From a checkpoint of a small contrastive audio-text model: encoder activation prelu, batches of 256.
Rows from block 14 of the audio encoder, named by matrix and row number. Each number is 128 + 24 x the weight over its row's rms, rounded and kept within 0 to 255. All counts start at 0. Numbers have three digits each. After the name is the row's rms in percent of the matrix's.
# conv: width-5 conv, dilation 2 (encoder.blocks.14.conv.weight, 192x192x5), inputs 36-53, a 5 kernel for each
conv.12 106:082098118147147115142127103101164171196195205135127121126112077099130118098108084096157212131151147116052164146155165174077123130112101139149158136123164130127121073125148151175191121111120110067107119141153132111105107110083144097083091095179171166124099132109114113089
conv.13 097:088132142140144103110139125090092124136170197133123141116086074129119112093130133145149157174148140108090086106138154166135140117130133116127128127121100129168128129174114113122119122131105110126094112122115113132141147144100142125121152169113130138138146208142124146162
conv.14 098:134131133100086194146125115139158137118126137146141114092092100124136139124126143124117097113125145126128091094096118131134115125144129127116105106134180139153142128117125124146172127141139116098173163130089091136138131135121134104107117077139112111121088121115137169130
conv.15 094:091114112112091081110161152138085117119139192128115098089077124117136165163129132146130156182122125125134131116114133186204159145114107120113091093140139158139116123127135125136137170147119108151119142129125088153122105112105114124119123124116105088136201096116112094131
conv.16 101:124117106125123082080127129115134132118106132100109124110124133134127141104084111117091085140120119123128141125141135145133116096110149103121124105068127139126114102135106115121092153143120098112117112117115117094122132139134148131129146179199170142134135122128125137120
conv.17 102:144116126125113147135147162207113114111120125120117122142148144133104115157126097100128150101109134110115107098108089086188157132133165112128121124143153141125133129141113123148172132128110119117115103082091104134147133130142127124152138158097105141154128088126138119121
conv.18 104:136122110101072123140155153140153136123108092119126133106079105122130160190109144152115069155155152166180144166154123069102126111131158163154128127150167154142135139109129139142157099126145144122087086091105128136132124101094111120133133114129131121074079117131160131117
conv.19 101:096105107110067216195176148100068112125115148118124098111131117129131137122101117123133128110150170186165110130122143159154135115088110114107127138157104117119121153173114104121113087059082122169136132129136113111133100103127176177151150132093096096132158165134142169176
conv.20 100:137128129131103096087128111086155128107101096091106102102142097137128120101092116114112111143124125137138174142128129102121135137131122103113131126118125107093117167151122098104132196147142130147096134154144141126128117135170089117150136111128129136125154149138130144146
conv.21 100:124134141135151154111105119136115108098114135103101089107137141145140163154137133118121117110110123113128098102126132161213148118127157089100109126125108117104099103132110107135135185148133137139155131126140143133160154133118136134116114087081107118127108120125101102107
conv.22 100:088106094110119147162158148151183150149165213113123125138151094108130165194132124116117125114117109086081133107080088141110113123139166122103123129130169152125133140129129124150192125148142129078172164141135130145098099132143202170150165181133115123132147127148145133095
conv.23 095:175133117109125162121116097092101109102116147166135128154135136133145139113183147122128136096108118143157126140099078111119134157153134118111111122149175138115143119157165156159127117111123115094126098104100102113140129124127149154134119110140147136140136187154125136123
conv.24 099:084091113121125124121092121134142126131144148115118137171156138137138118081116109106111092115108098135159147120133125123091103126121112080113129145157103126120140130094121146138125141141141145140137103067064062104100105135128094128120138132097140133132100084101132154185
conv.25 095:081095117116129117115108125119044093128123132099098121151143173141129135139162155155123125103101108116133097134144128141097118123125130126127102112146091096130150140140153133131169173180150120109069097130137146154143141139118121110117123136128139116127092105138127136201
conv.26 103:097098107103103105093110109093153124103106139128118128118129123140131138164105131127133119058089122115101102111139149126140137160168174105115107153229149144153150130147167163165182117105144132088120128134122094103096114095095137143140127122164126126115086164143114085066
conv.27 100:121115106138155167146173159155130125124137134100117121115107153158121097096144132128149145137133121128128090111117132153137127131121133131128144131153119114119109096168132099112162156118120126136135151142115080199144116106154096142166173175106123142131136174131143163162
conv.28 092:219163128096068154166148134122139153168165139136130130133160175143106107089192177175141171129149161132127147127136109091135115107105122094139130114112115089099119148114092101126169160154137115099126109092071059134099105145121134118119156186053086136161164095097100136168
conv.29 105:126127129116130118114125116122097117123109100133116082093145140158155129103105088076089105159138128109085116125115125120183160143147143122104071084112166146157151135133120124126144139160144121094138148130125136104100104125142144137143147114131125083096098164138146129119
conv.30 100:175150123124116140130137111134086109130139143071132125117101140128110091065145168171147174129133117105090072110114074076138146159133107099115139121094115140113127109175153136107079108135136119082104130139125118107087089104117131136140107100083153132124092124144164105112
conv.31 090:164131137115085080111167172145130126111074096144159160157116092103121120165202163120115072134130126111137161144133138176141118096113139170152158149132121107123136158084110121117121164147108105105170128128152157129143134131127154122094127162138130115165187116112114130132
conv.32 099:170128115132150137142123102099131148158149135101120118129111084076097119158094111105116105144155103110114095130117103085171167170116100077119132127112127166177157129183154134136172176137127076060124105115122142131102107131145069088115131141147133144114147149132135149130
conv.33 098:079109119138151131119112096110107135131130114155161154149133150132134100066150148116128154148134127128113119120129130147117130147151140160158134133119121130129106074127125108100068107130131119126120124138160162153115109092090155151123085073178142150130171164146133126111
conv.34 103:165170152117095136124113102085139123140145146136148157141120118120116101115162149145138161130149123114124115136127118120184124115155165132137124095048118083070102148135137143112066054071111108111142144100082094143122109104133076121157173154121170142127105113127129114074
conv.35 099:116109095113132077100135142132085088093121115087085103121160091110124117119127123134144139141119111131196067116128135145098129157132098162161148101074151133133120127174111090085061106091101133117134136133149165160118108139191096103119156183159151138131128156144143165167
conv.36 095:116142153139130145112095091098112122138140107169136145154171146124119119139128138150155153093143153145107107133128143111106116120132136122142151144127141116102126133128144118096123107145154140110168143117096125137118121148176130137123119098123124118110086092125134118123
conv.37 101:119107133128081167186186170132106129146132087166126109116170192158111082061115138139119121126116123119134115115112114106193182111099125136127136109113140132116107132106112098106135112145133098121106112131137129204134102113102101132145162151168140122112087117126124157168
conv.38 101:095106136141124191153147153127144126120128125058097124150132109104123119098100111111100083150137158143134141114130128128143134137149134145165146118134128144162143083143127094122165165161146142160077116125123098098133159157153142132138132144122140139136118112101104123164
conv.39 103:138121113110097148159146129132133132124122121172156148123110209151125158205140150144115083125130132126125126132141134116138127123124141140158159138126156118124122129061095108144192102099103118125139126132113093186135127138121147097107133154103081093102132082122134134108
conv.40 100:105097116123147095121139136161182149129130099092108119128147080089107076055132146140144173121114108111087154146136120091080129152157144133141111094098094090109103136131149129086090182167161150162066100136143148114132146137121100123145122112127127113102112139120117122129
conv.41 095:120158128091072054087096107130130120142140147178143114089095131110142150137095100126137143070126151147107165151132089091141137103108134154141098088090162124122115094164136115133131103089102106108125115132114060138108071091090189123127142168129129141128090155120114102135
conv.42 105:139141133115085112154156147172142119100095085122090099114103147156136103089131127146162145106127139129084101119144134102107105091096104147125136147122183144102098107118123137128117126115131138119144146127119124130114111122150127131121088090116113123131110149113120136117
conv.43 102:127152154165128103102131096102151141131129110129150144104112117105093107145185146125111146085101163142140119123123121112147142159161133113104103119102152150123092094152139117124161158115103107110109132135103078137133163187191159128109118133112112108116122101100094111134
conv.44 099:146156135123116131161139165178160136119106089141128127094078125125165184198142117119125148165185142109145123110138149160134159171142114076117152169153174147129092120083108126131085113133126105105135104128131142206159140157129145135142141168119095107108082148142104095101
conv.45 101:060096115118117198150125118150092089092103086142123117141136153138112097093116103102121135139146159141121100118148133104129106115146164139147141125121073115148148098138139150128130204107097148210132154171149119133141140131147102144151128093109110120162184116127142147167
conv.46 106:097091094106132140156133133173189170143139116104112121121128109136129119123148161127115117104114123139176148149126137164158146167156155121098088102123087093111114115124118150165180116101114150158092112116122129068112130142156115164176130106161168133107095097144170141103
conv.47 104:101143140138120131141133117115152133113109117136123129133130133138142131089072082082098065196163144148141142122099092117126109106130142174151116137196184133117149158114131145123101108096109114133109122128111102147113127140133072092127134110110124128101106126124101092101
conv.48 093:102127138124137098142129106093138154144121128181142135133140123127106130184152140121116104088100102106127083109123124125127124128108110164148150140111121114117139129094105123152146130110100109135115132119112140159162135122109115120125120137125131145125135093094114122148
conv.49 104:108130137145170112117114121144147127108119145131141131130104120128131131139143141136139128132144122127149156144128120129098144145129108134124105137202086091112132126119101111102073110101133142147113111109105093091112126139108158141115095076147174146146158158143150124094
conv.50 096:149148158130105097122126133120112117116126134137106104137167124154154115110157134116095099203135114112121137119115122134147113092127156133094094120173121130122085127134102105127125083094118135160133155141136115143157138144149095103125140136189163139126137142115111139173
conv.51 103:128136132146157096120158160133150131121110088127127126126164123121141136112117133144133124150159139114103126132132118124158151128104101118097100126126148150142108123149153138144152116147149145159141137139109116188133075064114124121107116156112131154159131158157151147168
conv.52 096:078098118147155167164152146124150122145151139115170177148100122122129125156163131134112092113163140154198135126118104101091108108118173103145141122122138137135146140134161163127110159156130123130116135122118107050090152142063133100103118125127132136133123135128110104111
conv.53 102:107149172154160252171104066066139119118126129112130123137152194136134116116194168117100107118115110111132118098140132110086099114117108132131114087081116136155146086127122105111144088108131144134149162145124118170148117105104136144136099095102109085097116109113133162155
conv.54 097:131118122122128118134137116118132110103106113134108107114118096125133149187116113113113125119132147124177144137107111176197139101107132145132133145140112097099122125202153121123136162145135127125114109105144141142130130127130164148120126139176145120131157185142126110055
conv.55 103:148144120107086132152192165113111099100113113059084112112128092155135122109133154163159110118102120110137138126133105093155152138127126137120126123117109099072098142123136163161118172147123102130131142132105061129148135116099112109116111110100115115100121125107121115081
conv.56 099:076121136121117178135109092073167119107115127093118126141166140103102128125020100129151187114122113113134157137108097125115107131176163134142128112098097098153151127159171144105094208122137136099092126165146114094120136137147156112105119143129130127151156163164137117109
conv.57 101:129134139153181107086127144095089064098129146144120100113152195149113117141122112121155186176121111141183147123123164187156140124142152179149140100077148144117098104084124158136128098127132141158172153129132145158146128108100124104092106135128133119097107108134120109140
conv.58 106:123140140108122152150143116090105084104128123098111117134159126144159148102169110086126211159139133120071106146150167185115136112115147160130114110111165159158135103090093109119111115118109110102091105121114112112115125112123103123123119123140164150111105104116105088069
conv.59 098:146144123115111117130165145098142126133136130117116138150173119111122119121126141144131128101132136117070126116122092104137114129154135114143147144160133129139122116117151144116071146136153171200165139112119133163134123123167227174116116114126103115141136142103096124169
conv.60 100:068096117128159215177162159145146129128140136123129140134149127139136114114138141132127136099099107092100137180157147133149132126165146119132125097079116121149142174190130124140131194163146111107127116121123108208166141137131127137124137162083109133136140191115095090110
conv.61 099:112119126158187099110093106112148118123130154130128139127135080088120142167120154126096107107133143159175104119138147152118083096136132100127151125126197162149123112108098097138132149138152134095126137101088097146106122153163115103106118156113133127128119117094074107121
conv.62 103:098101122142126124103129122145145124123148133133099103114078180147115127168065089112139133155160153148133093105117130147097124150150113118127130120096167136131147134074075098095139097120129100114169149107108149172135115130173154146110089100086116102105145114113121140131
conv.63 102:147140121126138142163157183178124102094080070141128137131115098111104125152142135108117130130150140135117116115081132137163153115117107061097108114148099144150132116108115122123123084095100106098131109119150139118143154136159131132112127145125119077087086090112140190196
conv.64 096:171152133111090111115132124137126144118102112144157135119154104117122121118124114114104109152126097092132110121108122133129123110107123166127116124160100110115123163150123123157110139147126112145139117110099095117128141133153159150154140112148169151146129218144124118091
conv.65 101:111109139130086120104095122148108070079101140176162156117082142139164147162101116152174202121159175134101123112134124098131169196182168164136131144125164149142117145153137136169150107109111092120144165141129134144114090110121113103130170197061098126145140143112110106103
conv.66 098:158136128130141119107091118102126136135127122177159115113144119118145126116143135130158146127140144144127096089112115096140119112124125122154139131126161150113081113188185141107123113135128124143096105094100109132127115115090085099097107151083112129134142110131133123117
conv.67 099:115133144150151107125132119140074126163151091085097118144168096135145108077069124148135101134135128150151159150115121151061141166140153138138133129143088145156117106154136135149181112117117124169085104128128130113123148171213140135112110104093107120113128212146105134129
conv.68 100:158124123127137096103087093104176152125134170156154150127116103127136136147114112098105112184155126109127140124126130127131150153147134122119131144144241171144134104068125150126147132105118162220117112123119108152135141119103158170154158201138153140118104118127140160182
conv.69 100:109120127110080168154127116069160137133147165159155133120115127109120125100041098109124124097117109130139149128106108107094132121130119092105112112134153161138139135118095125154157126150138149183074088124137137144101104119123180113117134146145142134135132219144126157225
conv.70 104:095105134131116102171166113090130119131120100141148132115116145126127140136097121132122127150135133120088154129129115082160151144145163097118134123107179149142134121136127132155197163159141141159117113111103120098067075122157126139173167145118121134135124130129120105129
conv.71 095:135135134126121133140131143143142134129157151071077103119122093132119121105121121109124123078111141174154071114138132133134115114122114084117137151114146131113124146105163158148158174119101101094090122153143130097107108109110151150127122132087120130125105118113104114134
conv.72 097:152117114130122164109121123103151120113115133094124116101122117127110109123117096106115123132142135095096166135124117123128118113102112132114138134135143127104131123126124140163186139150156130110144144131129107167154150145146094102116123142106121100119138077120139155146
conv.73 096:083109109115150142119130122131121120117112092137132118131167122152157143098148109086098139143168152147152134158144146170152154124113123145148132115099100105117156126177136128131125094121124126131105131140133134123133122101122170134126139171156118077109138173118100096097
conv.74 097:105097093094077153125127128116198144119128108130135121135151169148154135121099111113129177119117120129135121121139169169125153161153136112099123129115153126115105084123134105085091113136133124118103113120111100161136133156133157151126113105105103077091137114126119097077
conv.75 095:181152108098119070119147147137089107127140180118108128097078174156119116133109121118104120129153145158164108104120111151090106130140122161147125109110076088134161174157184165139094162138107117131092124131096059089121143130105142123097100133150155157140097149141118103128
conv.76 100:085089106131118212194168114099175146125128131121115111104123132133129092086079098117125126067078124153175121142130144164184155126121137094108115120121130145119120142141155135090075159133131167206096110135127091129113124143166128103129135124139123105088123157149168186184
conv.77 100:133133123128122099062082101112153148139125113112108120138148129134117109121188161172160126147122121099093153128103106090104103108109107094096126141147124123111111148131108131169140138147139117112106118116109099116154143110120124119111121135090135134119150172147131162143
conv.78 107:090106112095100152173182142101165166137088096104109133131104175161144115128111118144150134094129143149139146154153115098107097119119136119099106130151116128114145175155171131121129138092101108126079109120130132123146145142154122108140146127130111122122154142157151114082
conv.79 095:135133117117120085096096108106098081100121154099116135135132089117129153220085084095096092097150174151135106140134114147139132123121107149137128136131112148167177157132125132161170187181141121129124126115099103105116133135141109123131139163160135095097128100116129137107
conv.80 102:103135126116109207166160151151199182144124188132129117123118185172156162168105123128134129101113110112151153135117099174136127136141123077083106132185135149133141123112116115117133119123115120108105118119131136102123116104119179175135102113113132136114117160146130154150
conv.81 106:136140132127103090094134177181146144131103090154145140115111197157162164136122122122129127118115129152121141119093079090120179160095070136101110124145126111139161148119147146150121080109142159123085077087113119123145139126107131107093107130160165154104097138126135142136
conv.82 099:136148124139138137121118121129178154133104084136124127108103134149143147157107122125145203141124122127109125123111082067170128136154108123106116112127124111131147135118133141150148160131119117106157125110114103156152123089080141147150122138130128111117158155120128145146
conv.83 105:121152138099086083107114124110078132143120146171109088111123087154162153139150113104124133148166153129086144124114102099150151167152100127112097120141175152147134172116104116139158111113131170159138115100077065209197168143154090090104127133122093099129116111086091115132
conv.84 095:124126129134153199131102127142111121122107114093091113129145139122159142130102108119148156126119118092073100116115118087099129136140146113131141130107066108126122078173104099132134130109120140148119098096119112112127134148133166176159121099117126115111151178153129125142
conv.85 107:075083106127144061125120107125094083072133176104115113123119161125104139183133147141136131073091120151164201170123106116121123129137132137154133081098103109118137156107127102060028167147129121133105105131146131106099103142157171132124129141153121111120143098112118131137
conv.86 096:177157143168186125124146141087099121144153142178148136139178097111137114085086099122141144138140126134154081086123132135132142132134177086121160144138175134130116101185134132119148152154150169168095127142151153121116094093080144131116125121147136119143145196155108120116
conv.87 099:156158118098129115121126147144147152127143163134166158133116119108120121125129123142140146185162111094116121113106116116115108132141092115105101124155112116159162136154138138132129095106113133179083100129121119104131123099119105115128121124156151161135112085092118156193
conv.88 098:066076104138142096124131119107104137134135160127140129106085109129118124143137115111116085118161147104086143143117101115131143158158134108114110109085148133118126126202186164143132155101101132128052091119137146155145145160151109089098113123178136124133166115113102113078
conv.89 099:081118123116138134092102132152187098092112097092121124112083155117100106114063111140145118123140162161166112113142133105173147165178165105119135142137125105108141152135116114149162184169146181212109133130118109106100105128145139124120100089076104120135141196178168157171
conv.90 103:124124129144190192151113084087146142136137198133128135144120121168171161166131117112095085150141130136135105099132154219142115112124141128126124126110108087123134078142124123121087148115089108163124115109108113091096113105094151139145149191136122123127167135121134151155
conv.91 096:106128104107127079122130112079168161152152146133139126109078170154144135121148148123137176107144113119121174151107131199132132134106105100118098085063155125121132133137106104090084071082121143205078115106124088103119131133155121126122140147133113125121134119115119109100
conv.92 094:101107110124138081098091112114069116125109110151156135144164108122134137162138126121118124130134137143159124099106118094144112115146139129127142152182087137174155129196167166139099146090102133111130154143133104105121122124132188132123141156116115130113120190146111121123
conv.93 105:164130100105132119111128150145104123118096075151142137143184154139136128155181148125098074122145174167128101130166170162098104133137155148131127130124134140142139144121126159164191145146136134142116127141118104094113119129131185147117119121166160143153176111110116124143
conv.94 100:134105111133144104123117120125176136115119110144158157152152134135128132165078125148132103129138138145165148131144128127195147137125117136133166160144165166139113109124119115125104108125129130102153135127138130197178162183226134100079091109120102097120142133134121100095
conv.95 102:118137166187156072104136180216154157137106080121150159128087181174146151174135111098116144155121129132078135128120128128091103101126149174152148123106159166165128108129138144139155154148135123125088097102123140094114136128134139117095087098197149144124133150130125130112
conv.96 101:141134103116116138151138133138120140139131143131136115121135233154117120139134144153125110131141126123143084113146130115107102098120170147138106103108153134115102099106131143135126094111105109144103103101114118124147169167167144145120093103090093111099104155169159110108
conv.97 103:131118108103116109119117121097147162144123127173125114125153112119141131107135112092095106148141121131143065107148154172086100112099097122100097099116127124117110097061103135133112068110119133122124119118107103102091072059036094120144136129146117130150162125142136115117
conv.98 106:186177148118108132147126132138137134140125120112098102124131122133105099109121120116163203139136160157132055075097119141123122138128115112105125138118176157135144125140126128122089155142125124120105120110114115123109121135106150143136118108158155125113120189166158139113
conv.99 106:149158147121109011051096129151149131144167185124151136103083133156140146133135136141130123106113096083072107112147172194164146129151151073112135134136134112118116126116125113100134167149143137146130099096090088135152151130118120107134147133073115131121126142167140111126
conv.100 098:127125118111127106111115135152104128134134146105114090106112104121141164166132126129088047107139114111114081107134149164142147134128192122122135146119164178155136129133130135144192156121094102124125134137150155132130108100110184165140100120094134140129115223115099107091
conv.101 101:143118104122174115140124088075087108117121130134166146113115130120109116127167150160167154178144123112155115128118101134136118100082065145110086109074123146165162185144116119136141091114107098108153137143138136122123107104126123130134131137170125113158187091081130145156
conv.102 097:180158106104120124129162160110159162141134133152144141159163145124122133119170150149165144122132119137141089134126132118108097144147137170142129125118134136159171141155152122109115154145136125096124160175152118131135157154167136142139118122128151147166160145108111136124
conv.103 097:140143157169162149136094100130140147150146158101098112132125122132137158158110119144139129098100123136150091111110121139110114117097093109120121100110138139169183185122146132116125118117114122111124121128130121082077105134144102105106128197138131092104112140152121099154
conv.104 098:093115132142169106134131102090105138151146177069126137118090130121098092099078074104141160101157172141149135124124110156115136139148132074096109112106138176168149102128127129111108136081082097106118138128129147127126110092101130140143111101107094105115132120112125108097
conv.105 105:113097114117076154136133133132092101127123123141133141121147122136127139144185154141148143112107129120137125154152151133107132147151159208133086128170136128121112120125113129155156105140128122128126131127109090102098104101095125131128108094094087096132172128111128137123
conv.106 098:139156147127114180135057079105124147156141119161123111127138113136151159146103101106115125187177144131126123129094095107149134120113118096089132167172115129132124148169125117118090110081097083074109123126129131144133129107100137157150130116139128146140159155160178152112
conv.107 092:131137119136173118097095112135135145136136136093114118156133131147132147192081085117129147124138147145130120121119118142138142094132168129137132134147132134157132134067110119099108114092092144164123119105090110147143146139115122147157154120089131120126155067111121140110
conv.108 099:110165167136112084096090102134120098112127149082102122125093137118130118126161148109080071125131136130117153115118123111125110128137153168134135143114121100096111105101113109129149138133157140107134138112103106128113107085096141168151136175166144165137140122149149140117
conv.109 104:116121148158158135155151175132102157145110081166150131116103162141134128126207156131123141156139106093104120112113114092172167167154166091111087099146142151147141146151142145162187167120098100117123136132143137132157158172163144136135144126156166173126080120100130154166
conv.110 093:099114150143105119138149134133171145135106090102105132170175146139103118148111128113105101135136159175156117121120102074145146124118108112130136138111129120142162171158097096110103042070088109107113132125100090093091100120105140122116127127115116108109147081120141116094
conv.111 102:147164149139112157122123165161092096106104139099130138128137124107116117125076105141139108081108107108137090107132144137131131122127136154147132140149131132146097073135130129117109170134136126092121148153152133107117134122144188162121119121195161135124131102138127110149
conv.112 097:149124122132124156153152145141140119133129117131125136153154119130154152148106142152140098113119149155174122139150132138190136158170151121139135124140091106119128152193143111112132163121129178187078098100098094099106099087097109119119124136140153155140106131104086123149
conv.113 103:097118137136129129140119108076112127145154135158169155146120166189176124106065115146159154129122142157103115124147147134114134127152153117091129149124154141133103084110130150162154150157134125133092108151158138113141143123090098108109135135177151120134174118132113125119
conv.114 100:151148158133118130115110119116085095095105114093102122115094175164161146152097099093099063155129120096107127115127110088119100083098131115132144159156101092097093141133130160141166136154134128135116116107094087135129131092117075108133114116120117122130136090109138111112
conv.115 097:169133118130122165132126137153092124133131116082134128135128115121100100117175165125094096087121133135144156170169152115154128080082128118098114105071050079113128143069112137161161195142100078137136113088081086131131110109077132153163139123170164142119113092120145125099
conv.116 095:099122128149177112120144118132140123124142128144131131106093149130117132149143143108084103171151114099130124119112107109132156158141152107124124134159125128119114074178160141127110058086139148142121143151158170143174170122132107133117123118087131154164194112114102105119
conv.117 101:113132128141177120115126110149118124111091092143118107101113086122119091074171144123125129168140128138160056082103107163085101130148161174153138141131100095101103121132131133133145114100098113110099127126110108156133115095113166094101125113144152130122126177117117097080
conv.118 096:121129129124152144126112130163108121092093135096115137124075105097110138141165139168165171124134139151146094114114119172179179142141173140101087085095102114112115106167109119138101126177188157124136143144130114094110100121136111123125119157183161141119110222164125123136
conv.119 099:153141128109080176142120121107191110111136183098120130119124141132141136158071085096100098145163143132169158123121157169148135117091112102135131131155111117109082099077100116120126162152132093071090102111100099116126126112114162132136136146093104133131123164152139116093
conv.120 097:132119116137163094101114130163162152116094112137147145130148106116125133130098101130153143122131149165159084124149175157117147147143187087121141146146086110100119162127095094120126153115113100126128153163141121138162131102123181155138138150109122131114121149120108106109
conv.121 098:125145139091055072104105090095132142144147125181167163143105135125125135132130124143140145179172131113115132126109100079116118124115087161154132102111145127100125124132139138125097078094118140144152149138111093124119096129137124119117135122081111116106092129149146136160
conv.122 101:116110120111091138148158150152086111112123084118161189176175074090111130120181140121136177120113133118115104121123110092155127114126115074097134141135137113112123100140135132116127108130129143175089119131119084112112104093096134130135144135190138110116127097132123122120
conv.123 098:091120162147132121108098105118159118114151200130141139099058162154147126127140138128103093155148139142160125140139133173100095123144126109103116134156190168134094098125111113082073141106133142136090105131139143151136107111094103132157178193111110114144128103109122123117
conv.124 103:145162140130161159149146167157121106115123109144154166162134054078101110130089105110123143119172153143127100103133116086105149160138127102111138164130107107120158185148160150120120069118153159137118114127137133157150136095078098114100115164131139121112121126115088105161
conv.125 099:163139161154133139181148089097081097119134135105094102118141115122138144121079084119124146114087089090114100082089130166136182138128169105112126125092153142123122109159136146151146103116128122135143101102084090151119105090086126104106138166132138147137145087099121113143
conv.126 096:165156133113120089094090098156153125114118086101127126114150160137141141140120101086078070131145131112161113137158161179117115095105169095096098096110096126145156137179156138159156105094111132154144132130117098117112113106075086130122121165127125134151162133162143099119
conv.127 097:098134176158114194146109105142094084084107110140128136120164153133094074065115126143160158146121130118088114104123138131144125107096099130114132167168133112108115137092146161142095173148121118105080109130123141072066101164194147147107085124158136113136166081126135133162
conv.128 096:094128135149173200191197132067152140145154171176158149138115158111113128178080076105152167127122117133121122127101119165121103122147151136134126140122117091090134154128157144119108121121127145175150140131110084167140111088072124153157147174127128112105078150130095123164
conv.129 098:116124142141165152127092153200116128131139151125124117137117091133172146068177152123105085115143119126158157140092145165167177155106086152154163158131116135141129067151134137122069155151125127129100088103109127154155191164107118127142171185147119087118142106129133112115
conv.130 097:164154133148161122120132106125120111096111118176143154164161177121112093064150149129110107119140156148137102083116118121108135142137151146143144126102114132135117084094116130118118149127102098100179153122122147183156133126135117143151140168096103112121130093138165123097
conv.131 103:131151138149129168157136140166130134125113092115138149156146145120116137137125152155127099111131153167137148119115122124105115143165141100108121137121182140093103125095135150135100131137119122111132128099110144100114106116106129133122111111157112096137155154146113096089
conv.132 104:116113105118139214175158131131115131112117152123135142133112147117107117096194130119125144154153145133093066116149121079142144133110098087098105118134140119109145151143159159154150109101126153179142123100101113150125110127118080121138138119112122139146146161146110109133
conv.133 109:067120148176208141088081131165227160110101088116126137152167126115120137152145129132133144159152127115141190139126127160137132111102118107146157145146171158150107097105098117130125090126119136124104113124121090139125127135130119117107118140089107109118109113103107107137
conv.134 099:157147155146120071134143118112128127140133116124125146163158122114104100104134130113107102115113156166140154126099122116113100118136134144149132103087132128143117158125142149135125131135148139121142126126097088119116117128110110096117122117138124132130132168152145141138
conv.135 096:079104127109093106143154100095141142134134143157135099102111153143135121116071083097131206140131125126092172166129111124148163179164123113125113093108135125142154135122124119143151134172170129106095114124107096124110113093113172130125134136148124125142115110121111100098
conv.136 092:159120142157170124124136139142088101115118133071092112106096114128155143147108122106108111129116118131173118121107131191164164157140128123118102124187090115125121110200145129121130170136106108134125118103094101077103107103120130121125112133172160138131123196108102120136
conv.137 092:095111124142160122102111131172107118111112119126134129139117119094103110076116119114107128109127122126137098109108132195110088078097133223166152108101144129113113088102110098100119202168116108118107101112120123116118115121094134136138123109134126101098133130139108109139
conv.138 093:107096126123113100109116115107101126149124110132125132145156147139113089106171142131125135135122115118109134142143142126181115120116141102098126125065103108096115162126112121103131116119115119153096128136118101119113147127136096130160135095188150134121158159127126124148
conv.139 101:191182189155085113138168161184110102098117098126153163150168126131129114141121143156139091130120129129121124106114136119090090092099125141130119114121136146145131147142157159154133088097106123146146136161146137097086088138199108107124140150064098129119121194133124108078
conv.140 101:166110129134118147137119142187111132143140157141126097090079086118140160140147136137152125120140141161148115105125151143194113117113089105123123127129077125134126140176147133132140112105115131115102110124127116113117145150106125130154159186154095112132151154139124120115
conv.141 097:147147126097118145141117108113135116108118132128150114111124096082101141185079105112106146121121118099084150154141135125137143152146114124127133130145123122111124131111076088131139108128149154134117124104104097096113114103119130112097099112119110116119099095102093092118
conv.142 096:172141131156126109127130106058163161142122140110128109110113103125124123122102106102097096109135127138139099111111119119146130117118138106119100110073140136108098122096150169155151133139105093082136122103123115160157144107088141133122105093147143121101112140140140134097
conv.143 098:145133141153144121098109126150142124114119130110110104121158127135161159146072114119104117150149131148179120116103110160119140139132124126137131125129126127107084076068121133105117122136127138161131101103118125129136135147152127118113114121068090127131130136143127112120
conv.144 099:099117132134142100119101078107120117125133122129126116116154173160134110125078077110125122085090132131150143137152133119089099113108138155142133127133151156153140127212152118155204120125110117100142143126103084181146148176170221152101097103156131130139145135138117128124
conv.145 100:152142130111096088112144166195134128130118085148131143146141141127123094083120133120098063156097075105134154116094089095113136130103126178156125135132093110145141140141155150142161128109095085128159129116127131130127152166127117133119140157158146103074065085138138142139
conv.146 102:087103121117121171182127107146102107112100129127135140124100124122111107164104123127115103089107128144144133150152134147071094121135118106094093104127122122140133108088092088135181170105111119115111115110105101147161116108102147147134126143084116158159115127116127135163
conv.147 099:080099092090137087128136134134100103111124147113116143155144132121112101071155137116122173130175159137150117164175150128162136132123113121147147128129133143119109125108124096124142141147123116139133157144107095115129125126139234150127108076165148168150122188126079100118
conv.148 106:103142127138137126120093132113107127142113088141150151132127114127115120145124147140154177122126113154182099108111132140168163129129139107118142137178130134153134104132108117115105154111120120132117115106121123137128143120100111098122153157154144119111137090099126149162
conv.149 098:119124140127175170148148145120163138122151201114129143146092146132133142131068105109111117138143143144150130105110125139102123115119119113139145139071167138139154141094124161145132129092102112106094117126124139156147115107128137120138160169125149139118096148156122108131
conv.150 103:159136121092091175152129106103149120129110080080101112108101136147146143134121121119114160132133144137120154133143136088129120124131140125133130127172142119126122098155144122115113141135124119129116109109122169114139137138156122101130136116159156150125127131119129128114
conv.151 096:121107123138138189112108138155108123127127151129110086117154113128129105097144136131145116177138084116125133126122109110104135113107143116130153155151114123127129144111119115127163080133132118091090108132149144154144121109122083134116081073103107114127128096143146131128
conv.152 104:120136138136116147121103117138162147146145153100105133144123208178153162219128127131137111150147135132149170152152161181088148153134117150125134140112116127109119135125149168156181118127147139134091131116105088121115091085053147154142122138123149150140142126119133144112
conv.153 102:117133162135089130111120151154079085119147155117098112146160151139141151154157162134125130121129123115110129128121120108117127153182183146129123131129147119116121116192149144147150128108133159164120113102099142151115127133144108121131147148070099133126140151148139104094
conv.154 102:156167161136102148146124105110116099127146127182151136124090132103124153134119120141141117187149136118089139129142104106144142137143141175132149173214131135155148102103126138145133093127115127125146136132121116144146129112103136130119092064185139113150145100125140119121
conv.155 101:131121125135109090106098125150150121114135128131114135148126172097085113108099089107113125163151123128124145115133158145105123130120136167154136148175161126097122129138128127139125111144122099115075101114133146146157156126112176119119116105141133136125077103152151136136
conv.156 101:067090105128172110138134156151121123139138133097127133106044123119121141163122124115106055145134124157205133137094100192120140132104104124109113100054152137107117147132146135122101084116122125122061093108128171121100113154165183104076077089145137125120154150130132126112